From a checkpoint of a small image autoencoder.
Model: 2.99M parameters, encoder norm groupnorm, decoder activation silu, decoder widths [32, 64, 128].
Rows from block 0 of the decoder of a small image autoencoder, named by matrix and row number. Rows with one number belong to one channel. Each number is 128 + 24 x the weight over its row's rms, rounded and kept within 0 to 255. All counts start at 0. Numbers have three digits each.
After each channel's rows are labels from the 100 images, of 14848, where the channel reaches its highest value: "colour at peak" is the nearest of a few named colours to the mean colour under the peak. Only what is clearly more common there than usual is listed. The data: simulated stained blood smears.
# convs0: first 3x3 conv (decoder.mid.0.convs.0.weight, 128x128x3x3, each kernel summed), inputs 0-63
# convs1: second 3x3 conv (decoder.mid.0.convs.1.weight, 128x128x3x3, transposed, each kernel summed), outputs 0-63

convs0.8:161128117129121119125129125170138114102146086169125164078095105098132123109108160132071162097156140124140145166093122143143121107102116105166126139124141100136108140114096163172130137140126123
convs1.8:102151117155117128114049112122160140100147146132153148093133141119115151082131125113135158123128152181201153105127139105113154113150088127144151133150107128102118110130103136133134168140123103
colour at peak: pink

convs0.116:118088141139147136091161106146138140157126140132103127144190110101131162145122163105177134162162141117171121133135143125141129135115110157155134167081122105123159103138141145063141154179112124
convs1.116:169175125098176122106125121120112121136072139153187132101103150099127169133123128134116107152083095090119123128121166100134174113141151135073170137148133147149147106100108110134112115198144128
colour at peak: grey

convs0.101:104139124129086154104128132098125140126140108092132129111096126113090110131148125138130047122109158141144121160104160133138087090101132101185111126137116118105139114115132110144116111114094133
convs1.101:154131116111137078145185112161153118131149113132113117124116161156090203139118157151086108132141135115139133147133142097115165134124152118114123109086111103112115127152095140123110131137123141
colour at peak: pink

convs0.75:104120126128164110139127149107107152119094126121129105130132108108091103148150116110160102114153120128176129104076132151128101140183166095142163079110092136127160066148152165144127111165080138
convs1.75:187139109112133159180156143169077104123178113136117102151094132093124098106138167104097155146136132125069118084148144131129109122125132191158139122139109109134129137118085116132135119089157097
colour at peak: grey

convs0.21:100116122115127146113130119124119122139107135117168118117152100144114120134135185100110121128108101123142134119123113117173140116145128100109146111148111127123126078135119109108116117106109114
convs1.21:152128127114120137135149137136134167110136119147110134122142042106119125132098130114137124132160108115138110117133151111115154119126136114142126134116117122100123141116123120138128012132129130
colour at peak: white

convs0.111:153161138103137136139164127159113123085126132180135094105150130172173102113146135188146147114153141079148109125109143122119141141123149151102076141130107115115120150099092154192115149144141135
convs1.111:087139108178142105089109091112160142157128093108132173102136143111121137157095128141147107127107126136162180083134145145104148139141102089102136106140096151131097162120094110118113144151101126
colour at peak: grey

convs0.61:118134177121113132127141117142124089124128179063125116099126131139083150110076112156103107144147164167134140145166131139105092138083106150101144145128150089104158109137140122094168123164141129
convs1.61:136092123148124139144149142107179109108129098121111133095130123111123142153095148120131121138142096130086097142132137112133153124163120134103141103151071084133101145117137161098138125107150127
colour at peak: pink

convs0.70:083160138122132143112128096129124129123134141143121133096152138147149164128122124156133111158064146134119123160139169138131149116147114151132141149160159121170143136119110161161155131123113113
convs1.70:057128132079145166158113137128092141120110118149155134113143108158147172154124096113120159096104174130128137095133103137113125147102122116115154144101124108092138118119138120129095123152087072
colour at peak: white

convs0.87:162123102131123123144132153127134133126125153114126150149163162108128135111119116066132147103117154113142145116134136074082119075122118170142140091098131109106108119100103126146149127133146081
convs1.87:121096084112103125070158154116128118138112107123152098096140096059132108135118157140118140144102080112125120125160128098148124132157141133115144140141104138138117152136071082145113165086115072
colour at peak: pink

convs0.88:149115141117123125110161159142091127130123151150104166152137110103148159100113160085138160120135159170094108171126153129112128154145120145114162150119165111124085127150116119117143112165127149
convs1.88:139103123136117129124118141143170148113105143133121111156157136125142140135126073078130138158116117161118072161155128156129184104101127130147112088129138142172165122097184161117085132133143100
colour at peak: white

convs0.94:159082123143205153120136161117158118134102106107129159137159142163140118132134142105124141096127142110134131095117178120095113191110130157099118115132109142190128123120129137130123139128132117
convs1.94:148098109120125148089108092101130130136122131139111162097141145115076107125118122136108126066143128150150127128145131121125103150124129099096143126129130108156136133145100116126140107138134146
colour at peak: purple

convs0.113:120135102166123108118092133161136126116132166128113128147115115119147112131155111124128121120095128127114153121098087123109113098139139110096106164132107154093127144118117099169153141130153121
convs1.113:121113168130155095195116160145098135158134144122171127127107130124145099106130125139119121132137084132173161121151155090105104133103129139175122139153127122126147091117178090125113137165163161
colour at peak: pink

convs0.48:151153118096120133152130123104149084112121094103110099158103108166105116118124175089124127122116105112102115103099121096099102131123116129135115130145111125186128128141113125108112141117116093
convs1.48:129065113122079167146084124126098140102164124091120138089131124144093127160141119168128104136106123117111143161183129161120124127122113144120170120108130089116118129105139142109087092136123192
colour at peak: white

convs0.125:116139116124077157139182163147107152143149163179142130135117119087178115112123157158141145134116114083132103161113139128082175145122130168089107099062121156104113130106117125174128154124136136
convs1.125:123130108139145113099116059111165141142093125105151111112131103103131160135159098142136141125149130139135141141101117139142112123146109119141111128161155151131112168171142138118162125119161140
colour at peak: pink

convs0.98:117176130155103089161121099139121171164149096142106108104124119152101139151110174094102127107142134119120145134149129178139111150109133135182126121116145117145157109141098142113136131126143133
convs1.98:155096113129117190095092119147150104098097122099110146109154104111121144150064162175154163119114136109133131099123162117103144126139128141138147102148166115108140110122135139123115138134124107
colour at peak: grey

convs0.13:112130127133105096131114114145111119131154120111144091109132109136105102172108099157155117127128119122168145110091112154109093075146143089133141116151128141078116150118125098136096132106152137
convs1.13:129130116092110104174114146136155129104157065151093147108143122173136128135130142159117151146158117127150120179151146094125129132119140124123094128168161138118150105135124142119144110139138169
colour at peak: pink

convs0.18:146123098092144105111119107141096118147105142140132168126141150141126140107155095080145142120123118161115104107085112114110137113153100102097095152159094129153100092116142081138160113120102161
convs1.18:157153168112114156161141137125132110128109109125109115169137130139174090117140119121158101157151076105075089128159154128154103158074126134128183154160128100110165094062191139156143128159121165
colour at peak: pink

convs0.44:134148103119124138105108094106157157143114141118109111144149174092138106152168149155141141145094175143162122159149101121088087131113170134104110155142154131135101063127099121159110158140122141
convs1.44:125133149112146148191127127104075118124132173121152129164116122136139145108100121124124117143161076127156107125104189115120153100141119152139161153115161101091129087139091133113121119183128124
colour at peak: grey

convs0.45:115136114139088112132150126143152141091131122113126113105086116159093087148115111103104115143117107106113147071119107108103098100103139093177095109120108113112104115135112095101117137124111059
convs1.45:151115128096106121128120134100084074127138135129139128140128115084114142145163132140156124126162173138115165173148163129112109125141108161132127146101121096128139086110130134137118108132148139
colour at peak: pink

convs0.81:149124148160117150171090152177115125131146178135107108173131149111111137126118148105092149192166131133146166135127138145115094148154140132139118179115132163131139113149171118132117136149091118
convs1.81:152139120128109094079149125112158134129073096141153185088108120140072113113127111098128129136109107161093158143122119149155135116104150096112096096189133179141144172101135114160154119123134149
colour at peak: grey

convs0.27:122138123132125120120082117136117142121120116144130156125128099174150110143114111130134153126096113120150134123143101123109138083122150101142098111122123150144109165134152135110098088122145075
convs1.27:093136140105135115110102076139187105144137127119148127108130181122107107165137113084144101131105151124124139112115136123117140113128080093126133119136130099127132117112138153119132196157115108
colour at peak: white

convs0.123:115096131125123121123100143157088099128113100198096129116117094127171134111121094091133204116125129133126117117120153115165130139139131144132159127154143138103119122112114120141160124153088133
convs1.123:113133167082144081111102104120142164158117112121168133137122135145096188115142122125144113133096158156133113123107104118119097133126095114098129114137132141107119123075097079158105118151117100
colour at peak: white

convs0.117:131169120139118129134122127096153091142135147127131128126128127172131113130148163115140080148141155119143132154109179119159101139118136124155182117133122141140146122156111124148134099122118189
convs1.117:045158143144142119120095124117111154119139113155111122126130067215133123124107129145136140142101082123113129106119106139131153124144150072107127135147119145139134159119122119129123073104142095
colour at peak: white

convs0.9:176148102178106109114148111127172126132138121147135094128196132144150149110120153112135093114143152152165125117127135084119125123108104126157147105141127090106143122125109095140113121147113090
convs1.9:140141092148114095064156100142098148143117122131133139084126098108095102111161104098140106141121111153072123175150168154161166091145196121112099141140126139121142136088132122089122108124117131
colour at peak: grey

convs0.24:177137127105107151107109132137106105133098157126123109159117105112114104110116088067104140143089098148107111112119134125132120082148123105138121103088105135158127077138162111134130128136095139
convs1.24:153101113136137105075152154134094156145156099106115168092134081127132083138141136092095119142136119119131127181166125119132122123144157107140117157153121142157123128121106094114143116127113149
colour at peak: pink

convs0.108:126175110121134110133135161138086141130128150162113107176101119112127074128089111090143085158101151115097100169105146080133129146132129139117165094109109135120115128132123139115179088129125103
convs1.108:119096132111136104119085128093129131167103145183138118150150166145127131110123096174164115135113175090128170143131123102118101174107135137106131155135154124100180124087160151118127161135141119
colour at peak: white

convs0.105:113134106091126174099114124118060113135120134141104118137068095155104121114119106118112154108082166130084121154140168138116109119116124125088145123148125115120124083119136127070138117101107144
convs1.105:132150101128125140123076128147144174124113162147113137108155172155134131140162101090118124113134154150162141126106122152126127126090085088146137105044178114168140131140122128126124122090091115
colour at peak: white

convs0.36:138193096137121105126126097133135148141168119161149095097123087116146109152140162166104150163115148139170152138135060157096114134135134143104148137170126152133131150149174149119119154114137159
convs1.36:129139123144112125133136150142085121102134121125143168177146149118109106119135138127165123115127154087131075146146141136125111137079123133112142125109141141107179136104145145123093115136118141
colour at peak: grey

convs0.60:107119133116127158132135146150103179150124171137114150107134117085146160148174132165138128122129150142125133173153160163096167138150165152130181148131138108141139138141099157075148090149131184
convs1.60:096120078136138088119117129097172169137110115161100152157147168154132168146085106130111112101123119123139130124121093107110147107152118095110111109097121149151111108149119132127156146123115095
colour at peak: grey; purple

convs0.4:112109131116140104128160144122149129151108101104156092155112154097144129129165113147107121106126106161109135134119107157145131097130138136170113154139133162195172135124105137120137161100145086
convs1.4:116127136135157148211135129150116116111130191162133136139089141133158115146111119097129112151135096096166114086123124121117145146120138124144146130148135150157122095135142095111134149108147131
colour at peak: grey

convs0.71:135150128121114141122168156128149125143111128135129123154061142144103115126111131110159125175142160123106137109113171103149105144127120133147157111115128121126119081172132141137171116156094062
convs1.71:109146139166168102136112110109123174152114159118144130128135128197147087121114144148107161146054090110089141089127121169180120124139115108118146142135124139117134126150118133129123134114132126
colour at peak: white

convs0.1:100146112107139109126135113143119129124111136144111167107137075189141095127105120113111141152097127126136134142113122140103133113127141089118087114097138142153138116156141137100121078095146121
convs1.1:060121131113119106110104117147162188139117139114113138113103158157149080133117122108142111113099140133110103131116122158096143090161119106113133129155129151131127128166113133129130123157108097
colour at peak: white

convs0.39:196093164140119100142129131128140156116106133124124096159144162039141168109155117104150142130123138131098108130149146106158134150120134145121117125150150154154128118090145145127145152138109135
convs1.39:101134101087117123148101111131107162138153140162193120044116162151131103139114094161097125107111142127120131095150107148152140102103120125144162112132120118108136103138082100119089117132105194
colour at peak: purple; grey

convs0.92:099127124140142140169125153153125132142136130126142097106186135086101156123123124148112111156128129151157212141158147132088129109105156122155141133153128141139101165086178107158127153142091130
convs1.92:162166101159168110119147085122128143165113151132190151155137102109150138090105104121129138123142117137145117138113150158134116136138111125117114132116123174133154145130094117149097136079135092
colour at peak: grey

convs0.54:176114135129111129162064091119134114141119157118102161103137138152101105108127097124156143106151127109147137124131100119156125109172155165130156110108165146122116132121151093122091095123145118
convs1.54:130117113094096119093144136131111122111144118157122139123143119141112094132149157121165117128084149091101043127110117124138121165116156135115108136143101153160148142111150129090133116108070101
colour at peak: pink

convs0.76:145136108143132103133139117093125124121115103178145131087103092153097111115129140154127122143124111098157163109135113126124140128107139087111098133083141094114130115121128144184166169104125081
convs1.76:134126121125084120081154107127094108157147175116086125087144080110120056149120138148133124123131155156136149118137085100148130176134119130112135176144127120083103121123153107138124158143107124
colour at peak: pink

convs0.86:112157176115125133102162114164093140128110122165114138170156105065146117115118094139109171158097126132109138144119113162074159132160139122125137127136108112127103102138093118146119071100115145
convs1.86:168124126087133112128130144135120133114141120109126173137114112028124089108111110142138152131124141141111127144131140165145135142097136143130148113146162108139124168106140098140154126175159174
colour at peak: white